python train.py --train_examples=195000 --horizontal_flip=true --isotropic=false --mlp_ratio=2 --inner_norm=true --widths=[64, 128, 256] --kernel_size=7 --label_smoothing=0.2 --momentum=0.9 --nesterov=true --orthogonalizer="newton_schulz_5" --epochs=54.5 --lr_schedule="step" --warmup_steps=5540
Rows from block 7 of a small image classifier, named by matrix and row number. Rows with one number belong to one neuron. Each number is 200 + 40 x the weight over its row's rms, rounded and kept within 0 to 999. All counts start at 0. After the name is the row's rms in percent of the matrix's.
After each neuron's rows are labels from the 100 images, of 14848, where the neuron reaches its highest value: "responds to" is what is common among them. Only what is clearly more common there than usual is listed. The data: streak pictures of flow and ridge fields.
# fc1: MLP up (model.blocks.7.mlp.fc1.weight, 512x256), inputs 86-171
# fc2: MLP down (model.blocks.7.mlp.fc2.weight, 256x512, transposed), outputs 86-171

fc1.111,063,183,203,189,199,191,216,185,167,133,151,182,215,220,177,206,196,213,194,179,230,169,175,148,163,277,190,169,195,212,186,246,189,152,126,217,162,192,171,159,221,213,217,220,196,221,229,207,153,201,119,219,96,175,200,181,23,198,177,210,223,210,183,178,223,207,193,174,198,224,229,203,158,232,197,173,290,209,111,167,209,171,180,156,167,183,159
fc2.111,092,191,191,149,171,201,226,249,207,273,193,194,212,161,228,172,223,205,178,194,251,189,172,143,182,175,269,213,223,238,158,201,184,187,192,189,222,216,202,157,213,206,206,188,168,254,235,179,186,224,213,178,99,199,224,165,111,178,210,235,179,225,216,179,176,256,281,263,105,162,179,176,145,234,150,208,232,212,92,213,257,162,183,151,201,272,180
responds to: pair of whorls

fc1.391,110,185,188,221,200,206,193,122,202,229,102,121,233,297,127,174,158,273,236,144,221,168,184,184,233,285,181,254,239,215,228,154,249,196,147,247,174,129,219,199,188,241,217,211,185,256,184,190,137,178,221,200,90,214,219,191,112,231,172,169,273,179,196,199,290,161,202,170,220,267,142,172,187,206,232,230,176,208,214,186,227,178,159,158,174,166,186
fc2.391,092,177,200,121,226,235,148,205,236,165,249,250,194,183,184,151,191,249,158,245,265,208,90,227,244,229,196,170,213,156,251,236,203,155,143,115,120,225,173,196,197,206,195,170,194,229,199,153,207,206,189,251,158,205,241,217,179,223,179,140,192,189,183,244,207,286,187,152,166,232,267,236,158,217,197,142,217,234,273,132,203,165,285,171,199,186,189
responds to: pair of whorls; fine streaks

fc1.504,109,182,173,239,108,156,204,226,124,229,204,198,187,191,264,233,263,148,163,201,227,218,251,174,175,255,214,154,231,142,183,283,296,139,230,176,290,135,119,217,233,194,186,156,221,225,251,210,237,193,167,211,195,227,187,226,206,186,163,261,190,230,227,178,172,271,131,220,214,165,223,196,155,247,197,166,208,200,226,165,171,134,190,177,161,222,190
fc2.504,093,214,248,192,226,138,165,231,112,181,169,175,214,202,270,233,197,190,183,179,177,205,164,198,194,119,224,200,255,265,209,244,255,222,225,172,163,217,211,61,201,211,190,239,233,177,204,156,147,207,223,180,163,209,276,202,271,227,256,136,198,199,184,192,102,187,166,170,233,206,146,192,208,203,267,203,187,286,177,172,149,217,173,273,245,192,248
responds to: pair of whorls

fc1.503,096,253,225,231,246,224,196,182,197,263,277,154,234,288,199,233,241,250,254,75,237,185,192,105,233,140,158,226,116,222,184,190,214,122,230,253,215,175,160,242,197,235,204,191,198,283,176,225,150,167,197,141,237,247,170,192,206,125,180,163,186,186,215,161,179,253,193,196,165,251,196,123,243,287,193,239,223,291,238,130,178,165,216,217,180,197,217
fc2.503,101,198,150,165,184,108,158,249,216,192,183,182,136,162,214,216,283,206,159,193,176,248,243,152,170,218,249,279,213,235,125,161,152,193,128,199,259,132,158,147,191,177,163,167,253,212,144,138,225,228,191,207,246,244,178,154,192,174,180,303,193,273,180,160,214,255,171,225,166,157,181,237,275,200,230,223,209,237,240,254,172,216,175,203,257,183,183
responds to: source

fc1.379,155,149,234,184,121,209,241,184,236,163,147,163,237,163,201,416,197,125,192,163,235,254,227,213,191,209,131,265,205,214,195,211,218,233,230,219,179,159,269,191,187,248,201,181,250,270,215,154,148,174,211,227,193,194,191,249,187,197,253,210,243,180,179,223,212,186,192,177,240,190,190,237,145,55,176,169,193,193,217,279,165,186,205,170,206,208,203
fc2.379,131,172,142,220,209,207,222,94,260,202,252,183,220,181,179,245,186,227,245,199,216,224,254,187,178,267,209,291,172,219,251,226,194,277,200,198,219,210,175,201,229,202,216,257,168,190,128,242,234,209,202,196,203,155,207,192,269,243,189,218,151,142,163,155,233,235,133,150,201,171,216,251,203,180,137,161,219,181,234,169,211,201,234,163,180,237,299
responds to: waves

fc1.346,116,190,201,274,187,183,193,225,189,259,213,155,211,225,214,192,206,218,188,174,196,190,246,196,171,238,175,183,126,197,227,161,223,200,137,165,182,188,255,184,247,207,220,194,228,185,199,178,246,176,164,199,305,210,233,127,1,197,265,186,174,165,227,175,196,214,209,136,225,256,218,159,227,186,173,164,66,175,235,197,171,177,320,163,195,231,204
fc2.346,107,229,157,176,87,196,196,177,156,265,190,209,198,184,204,177,169,205,232,166,253,241,237,160,109,231,231,212,228,217,165,188,174,205,207,224,201,264,177,214,225,165,209,179,186,195,166,231,227,217,252,167,242,249,175,217,41,203,271,230,184,216,175,176,222,324,238,270,212,223,186,203,222,202,210,150,131,184,239,172,208,191,194,164,209,208,233
responds to: waves

fc1.256,106,219,223,131,202,176,229,195,193,115,278,220,182,232,213,162,234,191,167,270,190,224,176,233,192,227,213,173,247,167,193,209,123,218,163,229,211,253,213,262,198,178,186,150,269,198,203,103,241,144,130,244,282,197,157,183,136,204,197,173,261,294,165,226,181,210,188,223,139,309,165,167,209,185,145,211,141,230,191,211,201,183,238,221,279,213,166
fc2.256,107,254,168,261,220,168,184,176,161,190,253,157,153,208,223,184,237,146,175,163,227,188,118,144,175,268,238,228,173,198,175,182,144,144,169,228,168,113,166,170,221,256,93,242,141,257,184,236,225,207,234,139,233,189,218,267,170,225,164,257,228,160,232,218,255,236,190,181,181,196,137,205,227,150,206,164,265,269,227,187,214,259,243,241,132,238,202
responds to: spiral; parallel

fc1.357,104,227,251,151,104,143,244,232,247,199,240,177,178,205,221,189,227,217,223,188,261,217,218,260,200,212,220,194,213,242,294,177,166,242,218,176,250,200,149,210,206,195,285,207,240,147,221,125,164,148,124,192,210,161,146,144,190,194,228,213,164,177,192,221,206,181,263,229,156,148,154,222,361,231,230,236,218,235,187,212,184,181,189,159,234,245,146
fc2.357,114,159,270,222,166,210,231,197,206,189,169,214,206,179,270,190,125,190,156,252,119,229,212,188,144,196,205,157,203,169,226,159,146,167,230,211,217,195,178,230,271,232,222,167,192,206,164,197,235,271,253,104,216,206,199,180,199,139,299,271,154,237,234,237,226,206,191,203,198,219,197,269,152,230,258,255,225,185,140,220,204,191,191,219,209,198,246
responds to: spiral

fc1.79,085,252,252,250,147,199,187,196,192,230,181,150,178,150,224,200,184,203,224,175,199,263,142,234,195,198,165,187,152,211,164,161,212,214,204,225,178,237,195,192,176,259,238,232,271,198,185,150,216,236,143,173,237,177,239,300,195,188,154,256,163,234,231,162,182,170,157,156,173,172,132,186,170,207,130,205,294,168,168,153,188,157,201,192,217,153,202
fc2.79,112,117,214,261,230,199,204,181,243,184,194,256,286,244,200,211,268,219,198,324,159,105,181,188,242,197,201,145,164,167,146,194,173,163,224,218,244,193,184,240,231,182,184,208,169,206,180,181,181,179,202,260,222,237,217,94,177,210,246,247,222,208,195,144,261,173,281,213,188,180,195,163,171,143,256,162,225,216,230,186,199,197,175,244,177,204,129
responds to: delta

fc1.219,091,244,226,185,261,271,178,265,146,211,200,205,222,244,137,227,170,253,226,190,211,145,289,300,200,209,169,181,259,201,189,186,220,212,228,109,202,219,160,162,254,172,139,222,157,154,215,200,105,174,172,144,221,146,185,213,135,199,218,161,158,156,180,229,204,143,191,193,200,163,237,202,154,251,176,229,185,194,220,214,158,299,228,247,149,258,185
fc2.219,089,194,219,187,265,205,252,203,196,182,188,175,261,256,255,170,124,154,220,127,131,242,203,188,241,211,258,211,230,206,250,151,238,193,213,229,84,203,201,194,200,219,157,135,181,201,180,188,150,187,221,185,162,205,203,215,146,192,170,233,171,226,232,218,213,161,164,150,200,188,183,185,230,218,194,141,177,152,180,196,259,188,136,180,195,212,86
responds to: source

fc1.10,115,147,245,167,248,153,211,224,242,203,202,180,206,321,181,186,210,216,240,233,183,206,208,217,206,281,165,187,158,220,204,200,188,243,199,170,187,179,226,192,202,254,196,185,162,174,172,225,220,244,190,219,150,184,180,124,351,156,207,136,215,219,94,272,227,198,223,163,175,251,258,134,213,193,136,231,197,242,163,207,234,202,161,260,126,226,206
fc2.10,106,208,201,198,164,167,219,176,194,245,187,143,188,230,150,234,228,134,146,165,232,184,167,179,217,241,213,158,121,245,207,271,228,267,161,190,189,169,131,179,218,194,153,204,196,182,243,141,244,169,255,196,241,220,195,176,190,189,228,178,193,184,237,210,182,168,184,218,228,149,172,138,180,161,284,160,233,209,231,193,190,200,270,241,169,216,222
responds to: saddle

fc1.444,086,92,192,199,187,124,282,218,202,175,200,215,179,179,228,176,172,204,258,164,165,254,241,174,160,232,192,136,162,271,208,218,196,211,191,257,181,239,184,189,222,202,205,251,195,159,174,220,179,221,232,216,200,169,244,192,248,288,231,203,166,252,170,226,284,220,139,162,185,260,175,199,176,197,123,197,153,198,179,170,229,173,185,167,198,197,232
fc2.444,096,201,208,189,216,202,192,176,219,267,235,174,163,252,205,154,265,209,229,100,208,161,204,234,170,201,144,236,281,231,266,131,219,217,157,207,239,176,147,239,173,207,201,236,212,173,139,247,201,164,120,228,202,177,261,260,225,148,205,187,243,236,216,158,236,205,239,196,261,212,263,169,118,136,187,231,207,195,159,207,167,262,230,211,119,170,159
responds to: pair of whorls

fc1.468,106,201,243,179,200,200,270,137,255,205,179,203,172,142,193,223,227,247,163,227,145,191,213,186,214,215,201,163,229,194,207,193,120,149,216,109,184,291,222,144,165,206,288,184,214,214,165,207,199,213,200,250,204,212,204,239,215,253,109,262,195,299,191,227,176,199,241,246,207,204,209,219,226,146,190,225,204,236,163,131,218,161,234,207,166,170,202
fc2.468,105,193,205,218,210,194,163,239,189,225,183,200,224,208,206,154,227,224,242,187,211,163,174,229,235,219,148,165,248,200,194,134,185,167,243,196,196,227,152,223,228,203,217,214,234,166,207,129,184,202,200,163,215,182,183,216,277,230,181,263,207,182,212,209,276,258,231,88,177,123,187,159,169,199,247,228,199,206,167,191,232,234,177,246,100,239,240
responds to: spiral

fc1.389,093,211,247,260,195,204,101,190,266,226,260,211,235,173,196,281,241,164,270,187,158,204,198,189,215,216,123,250,163,140,129,174,295,212,175,282,253,206,141,223,170,225,221,221,226,225,159,168,229,169,245,153,207,250,218,212,205,165,147,279,184,209,153,196,255,197,219,205,172,208,194,179,101,235,219,179,209,248,241,218,239,171,211,146,222,226,165
fc2.389,106,178,201,245,201,154,189,273,261,206,133,260,226,185,224,190,239,196,231,221,173,208,246,239,238,208,136,172,166,179,277,158,245,225,158,184,204,216,118,260,161,135,192,243,214,202,172,200,190,217,175,227,262,235,218,212,237,195,148,193,265,203,154,153,177,224,152,158,215,251,160,178,200,216,198,201,206,214,220,213,211,206,199,264,211,204,208
responds to: source; spiral

fc1.117,073,158,197,197,221,149,202,201,211,192,269,90,153,212,232,152,197,232,226,213,203,265,269,182,177,231,222,232,109,270,168,196,207,233,234,206,160,196,193,218,206,202,206,259,126,203,193,219,232,195,164,151,164,240,184,235,140,177,217,193,168,202,243,216,217,203,199,285,222,235,219,146,204,180,193,163,176,230,238,156,266,169,212,301,190,218,237
fc2.117,102,192,260,178,229,232,140,271,181,270,98,251,161,224,199,201,194,209,190,236,144,178,116,214,201,226,254,177,196,198,118,181,188,252,241,223,169,137,263,172,238,195,205,256,210,199,223,148,300,215,234,245,199,191,225,233,175,255,178,238,202,227,269,192,192,188,191,198,288,190,215,153,171,212,161,218,212,228,203,148,143,206,190,195,235,173,237
responds to: source

fc1.294,113,227,208,171,251,127,213,163,239,165,253,185,211,279,233,257,160,277,206,183,181,197,156,217,173,168,123,146,205,147,249,313,180,205,152,201,175,192,189,239,239,216,190,164,164,242,189,115,218,173,186,213,168,175,236,183,177,229,301,224,215,218,121,224,215,195,286,268,162,134,203,200,202,196,187,219,259,177,220,211,147,141,200,205,152,133,185
fc2.294,096,198,178,187,224,254,199,182,225,218,167,228,194,248,158,212,226,181,135,173,279,254,230,195,195,161,173,193,125,156,113,232,281,216,201,219,131,202,215,204,190,247,274,143,208,185,212,181,156,269,189,172,216,199,198,189,134,135,174,225,187,247,194,160,194,238,187,165,219,272,224,197,168,196,177,264,197,142,223,225,218,133,169,225,254,174,141
responds to: waves

fc1.189,071,181,112,200,181,275,174,169,196,198,198,237,208,214,135,166,200,215,174,194,175,226,202,157,291,224,193,161,255,236,192,177,235,206,248,224,257,162,199,156,191,131,212,233,163,142,146,218,180,226,179,225,207,327,176,131,94,238,125,235,211,201,140,250,156,230,199,247,195,219,145,161,244,189,182,244,255,162,173,217,270,197,152,336,315,222,224
fc2.189,076,187,174,190,176,270,199,185,119,223,246,197,156,250,230,142,225,204,125,178,132,206,171,209,178,166,212,208,142,182,188,204,132,202,226,177,239,240,210,143,167,207,122,275,221,175,211,240,218,208,247,226,242,181,163,236,196,219,186,128,143,138,160,217,244,161,262,215,198,224,272,156,291,222,163,168,232,274,160,203,199,208,152,247,166,178,227
responds to: delta; saddle

fc1.326,134,176,135,240,256,158,219,187,181,164,167,206,210,143,182,161,206,196,79,183,262,192,168,191,188,219,266,181,209,203,95,231,147,168,209,183,201,210,197,223,195,219,183,152,269,194,219,209,180,206,163,185,202,106,194,175,196,182,285,196,249,227,180,222,252,179,226,213,217,223,215,183,140,189,183,326,201,183,235,168,185,161,223,185,187,221,167
fc2.326,118,273,210,256,246,186,250,178,206,138,128,230,191,196,203,201,167,185,226,254,248,264,232,139,201,258,238,209,225,150,165,178,174,180,211,178,151,150,207,235,253,216,230,190,209,205,146,234,296,279,202,276,251,140,284,194,206,177,220,210,125,195,157,250,213,199,214,179,253,216,235,172,183,207,203,195,167,123,242,172,210,174,164,208,240,167,205
responds to: pair of whorls

fc1.194,116,253,255,190,201,273,226,186,212,226,129,164,182,220,219,226,170,207,219,211,170,176,182,166,183,161,201,216,277,310,143,198,166,249,194,233,296,222,214,235,216,296,226,189,225,167,186,234,161,268,168,211,173,250,197,135,193,206,229,197,152,167,184,115,187,187,219,143,169,165,231,181,269,185,165,149,201,206,140,182,189,196,151,222,174,207,168
fc2.194,096,184,213,213,219,119,179,201,273,204,241,205,227,195,277,191,216,188,218,241,201,239,176,239,179,177,198,229,206,246,228,216,169,154,126,184,245,170,311,206,193,169,192,242,150,199,246,208,244,218,138,132,281,132,218,196,148,214,221,145,181,171,163,169,202,190,159,167,210,134,250,203,225,155,288,163,246,163,257,252,206,240,271,247,267,199,236
responds to: saddle

fc1.182,107,216,147,221,210,190,249,193,220,192,213,181,204,198,185,206,284,163,161,205,149,160,218,197,205,168,211,201,238,250,266,195,201,156,285,233,166,205,181,159,199,159,180,161,257,145,161,173,199,210,167,213,168,176,160,173,137,228,211,269,158,244,254,156,236,188,212,91,217,258,200,231,211,234,195,172,237,171,143,224,227,157,163,204,157,285,224
fc2.182,102,208,162,227,182,150,168,213,243,194,219,262,209,191,196,191,219,311,225,244,181,151,188,147,202,310,242,144,167,213,242,212,180,205,202,202,176,165,213,216,217,168,286,154,223,217,182,119,251,185,231,175,199,184,135,203,206,221,275,173,183,165,146,153,167,145,189,244,161,143,171,268,194,195,169,247,159,284,214,121,135,251,298,157,221,175,286
responds to: delta; fine streaks

fc1.381,107,250,224,229,196,218,202,202,210,167,178,199,117,188,150,244,176,173,184,186,219,107,200,200,216,250,169,209,206,174,255,197,239,150,171,204,191,255,205,180,179,184,228,200,200,258,138,191,180,147,193,184,154,233,178,200,176,248,205,195,221,187,174,186,261,128,282,259,291,194,191,178,209,209,177,162,189,258,243,174,249,175,198,218,213,217,253
fc2.381,095,176,119,196,170,132,201,198,209,165,209,233,149,149,184,264,170,122,156,191,228,184,188,253,158,151,204,228,286,256,254,200,168,204,223,185,198,129,243,198,253,175,153,236,201,178,315,181,168,174,230,242,190,252,235,250,246,219,262,248,174,199,195,250,132,164,215,204,161,198,255,236,168,310,202,141,145,244,235,200,188,214,199,211,195,160,172
responds to: pair of whorls

fc1.164,075,254,232,231,184,188,231,180,199,182,117,167,222,179,180,185,173,180,185,221,184,198,145,132,214,149,191,168,184,178,211,158,200,204,224,193,199,184,205,184,188,229,199,215,231,208,209,142,202,238,107,219,194,153,167,253,190,180,192,186,190,190,219,226,213,200,222,214,167,145,200,206,159,143,149,195,218,192,198,183,196,169,273,208,199,238,156
fc2.164,113,209,238,102,177,214,174,160,205,210,254,206,209,159,183,180,242,191,182,202,205,218,212,170,209,203,185,217,184,222,207,106,221,196,136,239,191,257,205,165,170,159,184,198,238,281,197,211,200,216,196,194,162,244,184,194,176,241,212,228,146,212,199,235,228,250,174,163,177,224,185,227,180,195,219,139,202,157,173,243,247,199,120,191,210,228,152
responds to: delta

fc1.448,104,195,223,235,147,184,156,172,227,182,232,226,184,170,216,180,187,200,195,221,135,189,169,97,241,261,142,183,236,145,222,234,227,194,170,277,264,241,171,138,206,139,179,244,178,206,237,182,213,144,285,170,249,233,242,198,308,210,226,214,226,270,167,135,212,212,207,205,149,268,180,206,147,234,227,185,271,164,165,215,191,194,196,120,212,163,260
fc2.448,115,216,211,225,178,168,192,223,237,160,172,222,134,209,171,155,171,94,216,228,285,204,171,180,231,260,218,138,189,189,249,231,277,204,261,230,183,234,184,202,206,163,170,274,221,245,147,220,231,101,223,216,211,236,259,119,234,97,184,96,121,149,173,155,240,187,183,178,189,158,199,244,216,244,197,188,239,235,157,227,146,174,240,92,209,205,165
responds to: delta

fc1.71,096,248,170,191,184,150,169,268,245,146,175,170,198,251,227,167,144,220,200,144,146,225,226,220,243,159,196,241,260,270,142,212,222,209,173,214,225,242,246,252,165,183,169,234,189,167,220,172,224,240,236,233,206,256,203,166,186,218,204,249,170,203,270,197,163,162,207,185,183,210,192,200,222,190,213,170,165,211,152,213,263,274,189,223,202,244,198
fc2.71,095,212,162,182,223,242,161,246,235,191,227,256,220,238,203,258,237,224,174,152,156,191,203,204,171,233,235,186,215,229,142,204,278,235,167,198,143,236,165,134,109,155,208,261,144,214,174,274,235,212,211,202,228,205,202,185,173,244,187,144,222,168,239,207,228,197,258,163,183,218,235,172,254,138,198,249,193,170,162,235,233,203,212,233,177,123,199
responds to: waves

fc1.19,107,281,164,101,240,260,207,260,250,177,242,188,215,220,222,200,112,211,255,218,178,185,184,237,159,157,152,230,177,163,217,224,190,162,219,186,265,245,189,263,226,229,206,165,252,180,203,207,251,194,190,208,203,182,155,213,230,209,247,187,186,173,200,247,204,177,176,217,186,229,226,235,119,175,192,245,208,239,225,192,171,194,231,228,230,229,161
fc2.19,092,197,191,121,191,183,206,228,297,291,157,167,259,153,168,161,201,226,206,216,212,223,141,91,195,242,169,196,205,157,201,268,134,221,252,275,224,148,210,211,140,184,198,187,181,172,218,239,263,214,255,230,208,170,182,101,142,275,192,193,110,267,185,205,221,213,121,194,216,203,217,242,210,155,141,189,215,228,166,174,239,226,162,277,195,204,179
responds to: spiral; saddle

fc1.156,090,206,210,120,155,198,161,245,166,243,221,176,203,180,278,213,158,187,241,189,191,206,222,183,159,217,120,174,118,185,254,187,169,159,198,192,192,178,182,207,213,159,137,203,242,216,202,172,250,209,185,205,182,79,206,183,219,166,172,166,204,197,265,225,254,144,153,207,228,187,172,234,129,147,203,233,287,245,210,176,188,206,258,238,206,206,143
fc2.156,093,130,188,227,197,218,223,190,300,264,160,229,227,244,285,183,190,228,186,176,263,235,189,220,221,188,123,216,206,153,126,230,161,179,215,189,217,178,207,155,186,223,231,296,198,185,179,179,165,149,113,259,273,271,219,174,197,177,198,227,179,175,180,223,171,263,151,217,213,232,218,202,283,200,182,171,216,200,221,189,188,173,199,242,241,195,200
responds to: saddle

fc1.60,097,191,168,231,204,197,249,191,168,206,256,135,233,222,232,192,206,181,139,267,196,175,200,139,184,222,145,223,137,299,200,222,134,241,186,207,201,196,258,163,223,218,235,185,171,219,188,177,156,166,254,217,171,228,228,169,147,195,205,209,156,235,229,165,184,290,122,158,197,192,159,198,230,130,212,224,279,193,184,221,163,231,249,202,158,168,215
fc2.60,091,219,235,183,207,236,125,230,176,192,177,217,177,250,189,183,152,235,188,218,239,151,212,195,240,183,225,307,223,162,168,183,160,153,236,208,224,221,218,129,194,140,128,214,210,194,227,207,234,112,176,203,189,190,203,227,167,199,153,247,223,245,226,234,147,204,242,183,173,182,182,178,157,328,270,234,191,180,148,261,201,163,127,213,253,254,208
responds to: turbulent

fc1.336,086,221,57,228,190,211,213,199,205,172,186,200,251,213,293,200,191,196,226,206,175,170,185,190,203,182,218,201,235,287,309,242,191,221,189,265,216,215,193,231,242,172,149,215,265,171,187,160,141,280,169,217,200,300,178,156,143,184,154,231,241,234,216,101,208,159,159,165,230,176,260,218,115,91,170,195,185,162,201,207,155,199,235,180,102,194,158
fc2.336,089,238,184,208,147,128,177,222,262,235,234,249,202,233,275,162,163,259,130,154,146,255,132,229,200,238,229,194,135,206,300,206,180,234,149,182,220,154,199,187,214,234,216,214,253,221,211,194,183,212,219,205,236,136,157,172,203,141,184,145,167,268,207,141,162,142,213,171,216,203,201,210,212,142,176,158,155,189,142,163,166,230,251,223,194,218,223
responds to: delta

fc1.243,079,207,173,177,191,261,170,201,176,179,134,246,236,222,198,166,209,285,235,225,176,204,158,247,249,157,172,205,176,176,216,176,225,174,193,137,222,198,167,209,220,271,151,274,220,207,236,207,264,158,201,153,183,272,200,174,201,212,202,201,228,154,200,210,254,177,188,129,263,222,227,199,239,176,222,161,221,236,180,192,206,234,190,239,148,308,242
fc2.243,090,285,237,160,236,190,214,200,262,243,215,193,200,221,208,245,177,245,271,202,219,157,226,192,199,133,180,224,207,137,115,238,193,151,234,125,266,144,291,217,227,229,124,220,191,179,189,122,185,206,165,146,190,231,183,138,174,182,282,200,165,177,206,266,189,244,231,225,141,209,238,236,184,200,198,270,194,217,164,231,181,232,195,260,206,227,266
responds to: turbulent

fc1.239,120,168,144,251,180,211,149,256,166,206,191,198,172,216,219,247,162,111,201,251,248,199,160,182,195,246,257,206,157,230,204,324,174,254,175,170,168,190,176,182,192,187,162,174,190,223,176,241,234,296,174,179,193,203,217,187,209,219,193,199,131,140,258,201,217,214,227,234,189,162,213,164,276,193,239,255,268,221,183,228,236,202,198,132,75,224,255
fc2.239,119,191,193,150,105,140,178,173,200,232,247,284,187,171,205,151,219,162,248,202,229,215,170,143,201,219,212,147,190,189,242,215,290,140,190,193,122,272,265,162,275,184,188,213,143,184,224,191,190,163,231,168,199,220,122,172,218,248,239,152,179,156,170,225,189,184,221,219,206,116,144,187,100,160,213,228,181,210,214,140,245,182,223,203,158,200,209
responds to: spiral

fc1.105,105,236,183,154,206,335,141,50,174,252,160,185,253,183,241,199,181,261,202,172,181,150,204,231,181,164,169,148,204,247,194,246,182,243,170,179,216,138,246,184,200,259,275,200,181,224,144,238,251,236,205,206,220,154,194,213,209,237,227,150,186,163,236,205,105,177,218,276,256,188,193,253,246,197,230,145,247,153,222,180,133,172,276,267,186,156,226
fc2.105,111,266,199,211,224,39,243,192,148,228,180,179,181,176,148,198,170,200,213,187,192,193,189,166,215,194,216,248,253,235,204,257,125,197,222,167,159,155,221,235,230,184,248,212,187,183,275,241,197,67,196,203,214,201,186,236,240,259,203,269,252,196,91,188,276,189,228,147,177,183,178,223,197,165,211,198,200,252,254,208,180,217,140,155,254,194,132
responds to: pair of whorls

fc1.297,113,244,267,215,143,294,203,199,224,156,155,164,197,263,267,233,258,251,192,220,196,217,212,188,186,176,236,233,204,302,156,120,236,231,111,178,225,192,204,142,222,258,235,155,203,193,160,166,219,296,152,265,168,259,248,130,207,150,170,214,169,156,187,223,231,215,163,201,249,167,214,174,169,169,204,206,229,246,155,203,191,258,177,179,209,173,213
fc2.297,107,208,275,207,212,142,201,181,214,145,168,174,222,135,255,177,282,204,240,259,204,208,192,214,206,220,163,139,177,241,189,219,197,175,163,185,182,174,183,219,190,200,252,185,217,164,196,179,180,198,168,201,241,187,142,276,164,260,220,196,233,273,141,146,239,178,237,209,201,177,208,209,230,194,240,205,239,181,252,240,205,227,276,228,111,243,228
responds to: saddle

fc1.500,079,179,211,176,141,236,198,237,158,202,208,198,246,157,226,211,182,174,185,145,206,230,193,150,252,277,164,213,199,237,120,241,186,147,227,176,217,199,149,208,186,141,253,202,208,173,157,185,173,172,155,191,236,231,161,226,134,209,204,217,158,246,197,196,195,216,182,113,235,262,135,209,70,175,95,174,251,202,188,185,216,214,233,176,208,290,144
fc2.500,098,186,143,226,161,256,166,246,208,178,176,175,219,203,157,184,271,184,266,208,216,266,168,155,194,221,204,149,65,237,187,190,208,210,236,194,171,219,212,173,231,200,202,203,235,200,216,178,266,191,279,123,217,239,196,157,158,225,164,187,190,249,184,241,268,197,246,233,200,161,262,204,347,252,269,213,187,161,175,172,228,149,186,204,211,213,205
responds to: saddle; spiral

fc1.353,099,147,143,156,174,140,211,170,196,155,265,167,167,251,182,190,195,114,237,245,211,123,201,169,188,193,176,214,114,249,194,246,185,161,235,198,191,204,204,175,213,216,190,255,211,205,192,275,196,178,180,232,225,180,294,186,225,140,220,233,213,233,184,204,220,171,174,223,128,187,200,178,235,162,227,157,172,211,244,231,217,207,168,190,269,237,118
fc2.353,098,128,157,169,199,181,225,144,180,168,218,286,263,285,195,179,212,129,209,228,216,246,201,154,153,206,220,195,176,134,230,218,167,142,205,115,151,184,177,190,170,187,164,195,219,178,247,234,225,150,234,196,160,164,216,145,216,160,278,248,152,247,251,182,174,243,192,222,200,126,193,203,161,207,273,280,120,210,148,185,166,231,196,226,174,241,274
responds to: spiral

fc1.56,078,165,226,266,159,166,173,231,242,233,191,205,147,143,231,231,179,263,203,176,204,171,183,208,212,170,223,153,159,185,183,102,266,166,243,251,332,180,202,106,217,194,163,220,159,281,160,231,178,249,213,170,193,194,156,252,177,244,254,235,177,257,272,236,120,262,320,146,246,208,117,224,220,205,155,195,181,232,218,174,197,191,172,227,123,166,168
fc2.56,083,155,267,164,124,201,237,205,197,276,158,230,185,177,219,183,197,201,168,224,207,187,193,156,156,195,209,254,210,209,114,206,198,180,215,281,246,181,207,192,201,181,211,169,270,155,31,210,289,186,243,225,211,284,204,203,169,182,167,124,202,226,232,220,189,142,160,258,175,215,155,196,266,152,163,157,193,203,211,219,197,206,149,187,216,245,173
responds to: source

fc1.405,104,211,190,168,214,260,199,212,224,175,218,173,239,202,143,83,187,137,160,276,127,215,212,216,133,166,166,170,195,161,181,320,166,181,178,262,112,175,165,201,210,202,175,166,255,225,183,218,165,207,225,196,240,232,100,202,227,246,190,190,254,229,243,242,209,191,197,254,116,292,188,187,133,156,185,223,189,298,209,246,256,227,219,169,140,163,135
fc2.405,095,111,151,185,214,148,224,279,186,210,209,188,183,145,225,246,151,232,156,200,197,231,222,130,249,233,187,217,204,216,231,225,214,126,240,169,162,164,177,141,295,234,227,151,161,198,197,219,208,151,179,232,203,206,203,190,127,174,254,216,178,222,185,213,178,228,147,151,218,247,227,188,218,217,202,206,189,209,135,149,266,163,170,261,135,167,123
responds to: saddle